A small image classifier, trained from scratch.
Training: soap at rate 0.0033, 10300 steps, batches of 256, held-out accuracy 99%.
Rows from block 9 of a small image classifier, named by matrix and row number. Rows with one number within an expert belong to one neuron, the router's apart. Each number is 500 + 50 x the weight over its row's rms, rounded and kept within 0 to 999. All counts start at 0. Numbers have three digits each.
After each expert's rows are labels from the 100 images, of 14848, where the router gives the expert most weight on average: "top examples" is what is common among them; "peak on" is the class under the peak. Only what is clearly more common there than usual is listed. The data: cartoon faces.
# router: slot weights (model.blocks.9.mlp.router.weight, 64x160, trained with AdamW), inputs 54-107
# gate: expert gate (model.blocks.9.mlp.gate, 32x160x160), inputs 54-107
# up: expert up (model.blocks.9.mlp.up, 32x160x160), inputs 54-107
# down: expert down (model.blocks.9.mlp.down, 32x160x160, transposed), outputs 54-107

# expert 14
router.28:582562464507539476464530537513530483485509520543606534520489510537418469465490449431441574410533543576500505432446483563426500613539476498496499542501483565516506
router.29:517509566577602464458569562400444575502546599487577458463564502479497530507411482571477511448527458460514417422440538470500465577502496476454499522442527563578469
gate.0:533450563564544481535537501530409573473545423497553455445528418515424438490429520521574519477504396513466525455506468401519457492381497547570543566502504412507493
up.0:447527475529489500483477580556437555446558557479514482562471498480477547510562405496587472467451475458466594516466570472458479464450466539466527515506504493452465
down.0:458537498425509533469569513438512544470457593492483389487471459466458550505486468401493506450482465457508483499478479508504467487525506487573462460467445502439507
gate.1:469451485521534557497495449428463428587525564549440416546495566535400422460414560531551519613498565518422504408483508469502500478497540476580498558561487522479596
up.1:542468512494572594568505426438470465581492568537453434560481536532427427474472568521477533550499525492434485400475488528474473514525494507554525548576544485498557
down.1:555503496524419520548462544463429500405439486536530499583462482503479576489570646513420481478513486542565427481540576494551530522517454566482480522451467500500482
gate.2:486487470425501516517473497584500462542531408553594490558472526562549497464553635602530499486476516459451574475530524439570536370577545434566584426485525412444478
up.2:518539481548524549384525481429508422462542497524467548400394548568496507504419535437543573506461431537502504578488456508482454524407491477452537600531530502523524
down.2:485506502431467560500600480500580492508572493545480433457471501589560511507467435475592599475497507453527576484469453569559569411510569457414592464605521477501570
top examples: yellow hair; short hair; surprised
peak on: hair

# expert 29
router.58:593552437476514580440499481438550426493515442484583512486503453591518532484536417514460575460505465503479493529457548541436422541521459423512508521545507502499496
router.59:398589475516478498484569544514531500405507451555495527522503388515486484471530459415494494489539431564483467442474391482498467537490557458557540527528451552519412
gate.0:525495532448534487540535554505428584535467588506479466547524550441443495476413521546527562463495578448501522502544469575500582518527567516544458472528513415503513
up.0:460519544449491485523529554518462614454483597550446554524505475470455529466393474459543579526524555464547499467544401566515528525523585576529504515501498428555534
down.0:584509557559542517531559537524460444459486536481442487539556447530464436391477572524568530521478534536629578526428448518476496568516567467514516550529437450479524
gate.1:486419488493461586496541534499516451587491532461543508469562539502429554453475551533441497387418508467515544498545481512469585514611434471473373486446522545506451
up.1:528540549527509491553477497458594424499537488518534517436584487459494586441494564538443510534508428504467457494545530547461520596526450509481339543465477527522477
down.1:430460540509571467419434512517474580539443562450449552539563448504603499549390523518563474570530399509527526546450519500486470524498539519487430547516496510474538
gate.2:459479561584552448457545535490556462507482603541493473500489516463470520468475446444490563477565479575561575397550437569419564608473616495514480545517555503548513
up.2:549476482432544564547463432451449511469505407388496458487507531492535487557460607579541455522446545416481457579459539450576461394458436497471431434481542500467506
down.2:500435481535496553527479470589465512507515548497471444460456491456582544539566451522500453427496445436462482559463396523517570478424491617560470410540551482450482
top examples: spiky hair; sad
peak on: hair

# expert 20
router.40:575545497537595447450479567555497504528517441511502434479553518518426518515528520516371483423545519519438453486432505477501560534501490478431548517505454531511513
router.41:527551467537553457532433466545501555504529430453523608506520412455530500465496461442415482475515525490578496419464533444573504492465516508526492493526470562525411
gate.0:567489519593514525484564474409552563563471461407503461527421486532465450482482545532433494483611570539476517467548506528451442517381512505515534524532587446427581
up.0:563482380519425453496486548487582496572510450513469512542526520535460504520455515379440549468592638481493446551514489571438496554462486404453521462561521500526535
down.0:485534417455589479477521566502510487465491452530533463548469436490472476516431497416593463466488533526514521487506507354475558462542521448487599524489490493506410
gate.1:620547543529602475494541566510424524622459545589501415566538435529471451464485422440492538473565489455501512474442471566430525559516555510543473494457428568586410
up.1:512525586475491459552492458449518529553512508436599460494529574481490495605523528543502452554536408501480501566547583482544474499527505554487528461455504583474451
down.1:445453518468471420479366477486487519517514427489452530535491513531544608422473451489492539405444455551462438553459576500447497508532429484417504420515554432473482
gate.2:597472531490477465469547580517465462421422487508490536522512455562548453341415509449483515519502603499461485472509483483424425472447554526515476424481514494507584
up.2:363510467525520558443487493469615524458538437469529468445514588438542493573466554508533495423423380488537537498507523533574500499535517465496561561577529510482500
down.2:504445474495541505490437529475544554484515485515453528504526631464439570546495441470548527493544558540406416576461551497457484517577447412441510472461507551560544
top examples: winking; pointed hat; top hat
peak on: clothes

# expert 25
router.50:492542531464538468625459506542541468572537500485569539505466400486428446409561465477441530426553423472572516563498462426535552601438508455523430534529581538501478
router.51:523527539490536438577466409500576400481517493555526598543514442507530433457529460441484473473553415578524522461476453509481487507531553544580499528531474577474412
gate.0:449502521509447521443531511477505539507504582491493459460482608502463462549492583448410532476552581426475575515483529525402606448521524499416476502609498532482599
up.0:368525497543465580490600462474488557524409550435442495436595549499506496468446561362446533518426519607527505574516538556453487483516522529513457545562493538577490
down.0:476556483488539444576481463536600549469541432479573512466423476498527534426502586428523447433428445574493559494567420535500488497484462558504558497559553509544550
gate.1:518482496567496522378463535533493542406483463533550422522548521503483484516360628467484454527509507539552447484487564373555540496416473512492403498486628513468604
up.1:520391572482476490480486438478571485485504595523480430524428525529516585547434524436413453522452474559530546506535481495499445503485463527503579569580549574574469
down.1:549498494455493504547470504508574428607635527488480608568511545487531523533450510553461513546471501527489503501489582494530406472454475459526492572572518615513568
gate.2:529455560426455589473438453609531497424502536471568483454494445481550476518452497567579427559422475543568415464416411468561500379434517492513484553506519448486440
up.2:460501533440453536490424425553572524451530528510595490435476459455536499482472515522577501601399457578559417478406461462575487390495533500482474565507469437489498
down.2:474524506505512561527598456525512527586521534489560393497514503570488426508430576563484398401489412467508488384471495473562472567456474442500522553470490495532492
top examples: top hat
peak on: backdrop

# expert 9
router.18:517517556560487546537530545464496433514521510480510465448567438529443537407537465525410545422539435545481469446456516555450448621561494437520557530434499521467441
router.19:512605574509505440543491454526497428515507455497602498581430482545469505508599457488424531446556450503482448486553473445402477556504509419505498517475545485479509
gate.0:524434493516533459576505576465435500417502469500475479508473554551406511483530507467526392403412469529431509511497555411552574506482440567458571498529534639512444
up.0:528461502487556534453508564507458422621514545580416500521519496475527483484440551391500613550516442446440496431482506505509496451472473508461466534545444493541560
down.0:596632485543505492476504482499612513445515472552524407605470513411437441473554566494427510522552491426475515446579452545423581433451415471426568502570537534499512
gate.1:442512466548544545431416578480462546481556463554503459556540546414557483511451494530490548538483570552495508461444440542464556492473465487567496493601438491502656
up.1:479482509496469520494488451532530517455555500540555507613465397497511443441552493585533441470505512457533582573531528472533518467543563524411413460481582528422475
down.1:483544542530602492481472427489469450588509541629540548537526587425482490525523421486442497525550534607518575511500496542555541504524499527542439578456555456514547
gate.2:461556422452562527520512473462518463503470497509496511558587585523592412510521555573493552556473519464536547505538444550506455521530540541490452485573498520554537
up.2:446501514602572637452521516468512520503532548451542447520556592521540542477504472624524433566472522537597500379373474544426512504495493483455373530497431443502522
down.2:426567509531477553461424537490501586399486483444539472455523570511499502456560534519548439572445438477485528601473460557491367544519474478393507515557459487560491
top examples: long hair; crown; brown hair
peak on: hair

# expert 15
router.30:517582491523495493495466508501483427555592486407578503454533518494462493493498421457490445349398518547459499480530471447431516615475443503493507602520500555476435
router.31:471522511503529497495482507551599464590588439563490556417459490432503526496460429474516544555585553512495523493552524514524549452541529473553498477541453437479565
gate.0:550531563516523493449443462487468529438527441533628445544570556540564408488502580455454483464516452481569473440474592484523507553434470470535511508536552531422514
up.0:422531503562470515428515536544536504496466562543494410561466576410470519503423480493532503517489503585470529488553344513440584482424543454586479503549476487538487
down.0:439515587516504482480494480443424437473532559445432536484510532420490504470438572497508514495523617398535490589485499480391485578491550547441526414460535566585498
gate.1:493504548462433482496474450491444591556532419487609455522448546537547448523496540518482499404491453522534483417571521551502526532515467437494529559460560556484489
up.1:489444487487484470484464460525506487466465457568542552525522498514456563454511594481525547528567538431468587599578517532492386509452497526466571439530592483522462
down.1:462503466603520431446487453472514489474446426539547470515549399439422482506368568546526465397494497500607587421489503508598518578506484479529397529559540458528474
gate.2:504461487517426552440517482508530410597439454569547457511402501427412500437447503507469517558525498466452535440576462442468556485502541506422538515520515486514392
up.2:547539579572549392496522452463487655438465465462501558545504494500527412546572542502491422482480536495536426509493450480537449534465530523577504559561522549496596
down.2:567484515567490445455533456483569477595496521482493490524451527483541522576407456482542480519591491557536537486441494517523618362557402505483499506497457444517571
top examples: neutral
peak on: clothes

# expert 6
router.12:500588469495506544551452396490485461478467561544480510449456487537445497460540451462446465385474427532529523555512588499495511558457516474485416590380430518456392
router.13:519506554518585477532442500474508519475518512540355494440472456501480519467486369531478575408556506522438530400522439462564628467450504608435529527529502513552499
gate.0:550508478566552504421440505516516447487544454474539462506600465453577463496499575424501505510524398475476481498522526530443546486456565494527466562517552548430584
up.0:450407515463533517584523645580466519470547464477558554557568381542519499506383501499544524494543500510564495445443483543417476447526452531501428446432460492531397
down.0:445462426595454643342474501430571459482512451550440508466534577518452502445454514528575506503450477537513589508532468468471517548511364528501536464460497446458443
gate.1:442504504469499464508424418501529571508549453461577551575608519442533455551588587467452558517546502514485450507528464527535461529511418492445557556473491471474602
up.1:502508535540539470487451560515493537506480540482533377488484533560530447566460511468553527492514471565520386385423374490480562509485518470584481461561575572499533
down.1:526527491491560573437528469510447586553503557521530526494451487574438506513438345460508414574443466499513443592547537518428446492529476483528487481471511467477497
gate.2:481507423434471563538473508458476512467543524459560556445487504466603572514460484432385574498477535523496414538489439599438502445512456538483508445511546459430583
up.2:509512476432504502558421511455488532454527553451589550445477504452602582517451437454433586481508497513532371529535423582468484451504447572471497458536564455419587
down.2:504516402519580501505518530372482424517463540498557480500442569484536493525473592540467554411448399466494480468492562577379583577498460542449405454478502448519436
top examples: angry; grey face; a bun
peak on: skin; hair

# expert 19
router.38:514543566500525546560521536509474488469549490444559469453485486482473435531436408522387579502534530588496455418537519530436506549509443531377449516544545484509454
router.39:426456445521542561544479537461474513481503526488620525484524486535482481499466535568428597443438448560447475532502526473404556632515435503427452485540569461435491
gate.0:435533457505496479490475535437463486459458389482499522440503450470500519492495537576578392514488529426410541562478472505551453451415595531531493496504480510564558
up.0:572548449637522383483448493458443412531442432504515421495490511553451605467456494504551370512431524518359485431547521571520476453446548591474510418473479527529613
down.0:538581485448442544465478472511468474467435491504525525494482487457484472560503571536447588561499459495545502426559413525555469554524500608504453480581510492585497
gate.1:517472499570536488499433580522460523505421491442539531501542472560451426540504479472457471537481488518464509494566463544423559503567518480498554524557487426404450
up.1:496468516426493540488560512463527458543571553526510394448449563377487599446484520445477498411526435511558511476443555512480503476502456482475448486463517530575535
down.1:528509571491512501576532491510463502535403432488459524441410484475501574560536425529508501580532524515539476527487464563512493248530549517544519555546562501506513
gate.2:549439444516563562417490517537506468492500490517544519620467426507462450480472529531496578474468557528518587493432433474564489484468582499545491531509554444439391
up.2:473574570512476483521495384423578549459499463447430530487524561463507573512540529471472412547588526517506482483603522589486490502433458497510543527406421530609607
down.2:519517398436481440438578508476532496493604512462498408525457532571448544554525577525567501507476432489500581435571447517470476546454526493616529496489505490482525
top examples: long hair; sleepy; pink face
peak on: hair

# expert 31
router.62:527546496544464425577435532564548443553538518470503509483504401455465503538516484497359554391569495506487455402541490463477582579499530474453483525454478547505448
router.63:572568470530529419544453498432504488522517515441512429384517462488501570488481428395445445441460501537508495369506525490492549656490475483543455612494445531493496
gate.0:520478493518582498532489481533540393525451466635468544588419525442556525502544550572462551560452531436515568492479477525489624437551631533480580425473511524504505
up.0:526526494530457503431527489404465450468540479492474587469519545449599517422528514492474556516526474565473445607608550498484581459504429463378462498438503514446587
down.0:485412551506589542517464505525437488533565483522617522596487601394482591456516561457486474436444508487462498526473548445507417535401482522495585528499505483525499
gate.1:429534455486411481442562581466552434510553427489403523522501591486536453465543589510599512489540422473506556525540583495533412380540491492468565491441498474408528
up.1:523611490481435480539432507480500581455555492477491503512507409470479444583447494543567556485514540500545481475404455484502397539460523465552413543634460471511524
down.1:493494510527338477462523404575490534534434537484534542483498620495419492530478522488410526529442399627553473502453462473564515392423462467599486434495542594506517
gate.2:574480475543490522444519445344400486545497493410475554549538518446495414532416538543530465621457455461556501514526516510545409434483463512541505421558575519515512
up.2:482566479476560494569414486402534440613582516401570488514511566402495492479532509416518506577533514535501415421430570534474565529474545452526499557528446465552560
down.2:419509523536525496417477532501480541526500433513536415506477509581548445485519534505531484520501453566558519528517475490512561560561565450484355371527530537450414
top examples: bald; orange face; long hair
peak on: skin; hair

# expert 13
router.26:549540595471465566468427478521451416493541495451491505497380562480484399560524441520394490476483511484571479433447525462473481503522469580523457536483563505535401
router.27:553497416546554470520386469451566528555525420518518588436518395451549465469548499458510492478522411502483451415439525414560506545501512457507487509563583590475462
gate.0:504503523442472501451493573506546557455465534518374431467562438525431486497487497498528487452397446557556556442561540516501464515548505434496487491507402498430496
up.0:493514542508499456473524545539458461528620489494448483479507502470456479549528503468395499435604483520531474476477489482452476526519505434544549556487543474425556
down.0:510520553521435420522470471453446474462453452523472470545501529426440541409437697488565565522483522447562530525483519529448487555460487524475456477515424506480488
gate.1:506504569500521417530535508553560562442465495545458540528540420428534554481486482437540618495568552573530464587462426596452484573537474563494395496482457542479564
up.1:504461510513517462485521508594543507481534453526540567527481444526524414471549489517516557465452515515531467409506477389521468387477524403499542529549580403387515
down.1:418476520587520509533446499481466573508444493454632567455510457527522529523563495582516466546440551467516586462507491566426560453451509480453496462460457480489579
gate.2:558611512494429557502556487484462556415451467517482514528508512499444452449486490505442533609465500480492545439538513559472463461492595581506523540493445475498506
up.2:537560481502509543496545531446461543403466477487493478555451602480445446506484429509460440494388461531532576460524563546513490466542555553529477527513528533463477
down.2:539512500443612478549527471392409532465594472528443494497452557434501474522569573454473491440482546479513561498504515432421618635464552505471463463446548512519486
top examples: spiky hair; orange face; teal hair
peak on: hair; skin

# expert 5
router.10:527597548541554488613516515458472417532556492470531477500460450561533428569614465445418530478526502452578471386510499453528521566483460432507425483479505515555451
router.11:512590553559590540519400454520523483513516436449538443497487531541516475482576414469411447368601513478414453508521501500442614629452560489518464574425498537552470
gate.0:515510539555511449535541547531551450510523526535457428581530502486481375486496488469563524482457532462641572481489518367422526527502519382541559492512517463465464
up.0:540503547492518468500531458554446569452434406511506564447511492509423534497509543517450474542502486535369511578544509468561426468470440624406555521582498460538437
down.0:382498538492492493551490477487516614560550475601426531483413474465525486539493558492455515467592540500576504484492445508584578553552487518558482584462482453547568
gate.1:498466424513522534526549513465464512487562503459498552539542475593421561604512550573556436423476417537455582448499538429559514496486472493529538509466404535428521
up.1:449552446464528420541501509486549537531544536497534530439500466498460419513413522456527556566554430575541370376420387474522537490419567507554391503463492503497523
down.1:534456529549533543511513439584601560494451499434581521465508497546478475520474517575505561511499519539421521583453488542476497430502486478565505537476554570559425
gate.2:466537508563505549390561519533484498513430464545518396530526477472457439476447597498551457547549421395462500553476526541448450466559632467539419467525551556515466
up.2:501500447525540501477548554533513545496550511566492514542579492439526457482403570531583499535434513462480449384421475528512528488546505482402496500505429505567482
down.2:508510459475577505507477511458430485456578457491529507529484413585468564534414646555521460499477564450475647462561538469536598477492500440419568496507507458534521
top examples: sleepy; pink face; short hair
peak on: skin

# expert 17
router.34:551516516442551535482440444370456590513548526531560490472500579560523520509449371511471511451473550561549451543496517520483554539506540482554458466460549576538560
router.35:413634436451490532437422413416566461495487425573552449475521529552530436528456490400424427388520559535506535527509521520535543588391455484538492521500482509522486
gate.0:471400413565495470485504500544462480458479462454539453501545447508476559492588479565604551507432512515397538462521521493545556504525461512353488419525529585391552
up.0:479443559583460581470498441489424527545440544423464380378495511458563506530474447482540648522591509467528477522461435472497516464395416414468502503550440536545564
down.0:465473498496605472447554543574560524455491539530525505507391512522487486462531601488529533513459476487505424487431467504426458604591563417492437501542444520549461
gate.1:502517444507585493460505448565545490551550476527484552544553485448542456491497544465543472512440521440495593493516538436561449419442466519525521529465529457459394
up.1:634505463528414502507480487487455437459475583575488467482432665513389531489481484490468391516465548410544466496475627453537500498533520449406480506490507439416471
down.1:525461438496516512472448467481562479547450517581496530520533463524621577522483507531499531424489440579475476492472498507594488392456502442536511525567398362485491
gate.2:490493447448482417476509500483502462478549517562524406521609578544548554472468476464492464498441554498538515553520550464459524584517544556434482441467542510454521
up.2:564511562571549543533433477508528473534482473465429574450370424453454464506570538453509496513553429495466481478481460488540478414506493448554527578519461510510530
down.2:458436414524531613474476487529563536425460577473530514510655403550480535565492408534504456466499477627442489537505466474472466386461477511555560549460549445477598
top examples: angry; curly hair; purple face
peak on: skin

# expert 16
router.32:481470505523410459453519441417387468542481548472499575500505528476471473412427405524440544371499504520485439552478486540475504568529515468470481460505524528434489
router.33:477545469570553535482482568522575482581587467466598482539510456534556484469529458502416435427575507446484550502570496477537572557451562467444466598499513539506497
gate.0:460437527473605547480429516485607454470451472522583426553545493479608584574500534466486547492441520452494557540525514538545441428547408511477506494574591481520461
up.0:490498498577525499453508498468539487574457452427460438467474489553587485549549515503557445498431509508465475482499523412490470454506451432378529544516578425518524
down.0:508535550492475602471509511473486579479547497503505554425492470547525478494535433461529581507516471478513459482506472533560515604559552460440539526481443468589459
gate.1:560453477396513499537438492477486451572663502527532547452474562505558370590564583503445535547465459504542396424543543515533560424510516509541528511493514492497530
up.1:434501499493375523517605478469440479494553506475471548444397436456445567413438453425531436477535517471504471542534538477520568494475572445521524504506485473511478
down.1:500427547405533508480391451538584500639503516544574556509440494388491471481475422486574517567488528492471478490436469489445458448520472471528488551530523448520467
gate.2:435453496465438609441494551500505476561551376390501491539475456477577477476460530563488517454433509534448465472515598482509497444507455459493598534470448416565517
up.2:525529520443473412605494455563503468465540504562456532494418590583445508575411532420470511547464530512607476456430506407484448483410400481510542488500534486578525
down.2:539524439451449435594454513487558409552467542541471519518544528426425486529491450558542512604403480485518461537474483539521525536442485542553564553612494495499538
top examples: cap; curly hair; laughing
peak on: skin; hat

# expert 12
router.24:507447508535563476575524605517470446458473478531543441566460558500428513462444443445497507428543466540503549483569507458386498582432526468451438414466501599499455
router.25:532437498546507522534499578494471522553542575544465485559518458495462470512445437450404479502480524522443502423472539442463434583514430577439473443440491648628420
gate.0:460475398527507585501488464462508430550454554437531423531542599566526512480432549525510408547398412441560509506528521483557576481438573558481488507550510490543441
up.0:504475440541563502532574507454453477599489510487449400535511556593551369447467526440576447499475550483497515452471530391491480524485584523496446505452512452506535
down.0:527598413501529443509464446512554457469451502511510522440479546433467499548525492486577546441439609485499463417485521504419544555547479492392436392493461573542509
gate.1:459484466445550513477513544474556519440487462524505600577594542580501489467444509529410520470519576474531533511512418476465476566437516594446532496513569550562490
up.1:499544481578520541432433389452546563523463498476453538510431478483602477488538551536533463512542534434539499490500512498579407477417530486503397526478499454560478
down.1:507481578516516549553529552445563503514516488491482487540544452500472385491560403462476482459572486496511506541421509524550567408505483442516418518504471545459530
gate.2:413509456540567533361454496504520499523480496567617488490485466534502379516488586476521451460450544509492542488535511407477456482497514407557545564502461444462529
up.2:426502462511591484501431552495513479548524541492607391508486505520416509545501493416545502531524404494433569447518544541466492454643487448465500511390497486436405
down.2:626472460493593468494483523512547530510564462523590493589489440411499425449444515499462483469535504455483504433450448538488441568505541569481474438609453463491490
top examples: green hair; long hair
peak on: hair

# expert 22
router.44:507514379550517478447527474483503453504546468442490554493636427554457406509519467535454453370456439412484381395425507472554472536484490536495472554439533514430470
router.45:488463485543474535499541549504474482553598438497451594534603412544545410487455436588430458421505495435419476395414435469434431575530537584502437534471469635567444
gate.0:490556500509632548538542449478506422519484522515513471559547534581503457444337504530450432535475477541433510441561478517538529542485489472595533499424549467513628
up.0:432536538553541594537563486540533453581456498424448439475519487508491489521494518452575492511539471473523484509487476532593395494535474480547516647583441495564418
down.0:511394487447413480512431490531585470511513446494533454529556536496561446528589586435409518428428456520512479498500539554521540523569509478433470453451439488465459
gate.1:512555504515495488483398478502575470577488450578452540529509446467481438503547438569480538476558507509508493526422468559423533536461582496508485511518413541585438
up.1:520509508449452408574462472514525476548574431481568570517540518522487538516533536607500419589472573487465453510450611507510505453491433543494588549476418477470387
down.1:482556516379501492480508522567486548472524512468505555611490594519502477445495502459413523529501469566465460579474511565447565425639420452407530466473460546528438
gate.2:525437506506517508528414502580568541423554482456500445480460505546439513559482558548508506541497438419528559459514413555467549499508600447472578537579500464579482
up.2:578506507554500536487558465423468441526485539549446557552377472493538393479511434510477501497438564522522531482473555520513451486477477578443491534438488547570482
down.2:516490531414500426535423439669541509398631518465494535446485561475490459586517513415492489482483486488491497579400536434414481455547556499527494533472428543514411
top examples: neutral; crown
peak on: hat

# expert 7
router.14:532589460474510445562421511536559473496519394502594553518512455517375500493557500512402499429555463527540424383513458505498547526482500468486522534570458509514505
router.15:569542506517536424458495467568593506502477444452595505443513506509500477468515474488398599457509428505539433453541482535436547573533493522434478439451581450506468
gate.0:492513494545452453578571417481538517477477473510600513572488582546411489465459526580483467555457553494446512532554581498516474532444555515468672499473538457506511
up.0:469480474444518474464402604517525469578571501461433468440473424507569535538580504422530568451552492495515520455491459502518510432548445441515393448485518487418482
down.0:592421502478547516445557527510479528441475471458606487503440466556508494537471465569413473529528495424527535498444434526452519416515423481508489498453510502394588
gate.1:474542363575554559480587511482455535444463468530595518507511571573477437555440562581494459498373448507517487536539566490476556546522566459497550498523399520515533
up.1:494530568394463499510448537480526446514531574439480498474526398461512541459459556474455506471580513499516459439463451547494500431447485567539377544455520452480514
down.1:546437506506484573403578546493453498445470483483551478484521470553471519482483493547575491442461489455451560491517429481479592391478477429545578536458510505501505
gate.2:420553456389488498415535507517494428517562528567598514515526526436506521436475554527538555571503494480450529451544521561537546397519508485569546481467473492399507
up.2:568506503518554533518475487517448509490462548528455557533480485521515494449487583633444306488435527553455475506546512393485518483476554565456501589459551477470440
down.2:523512466585485542540488446472483481501525620439547401550412506546448505576509619388518454531549492398536451497473547508531546422578544511532468468495507449541474
top examples: long hair; purple face; teal hair
peak on: hair; skin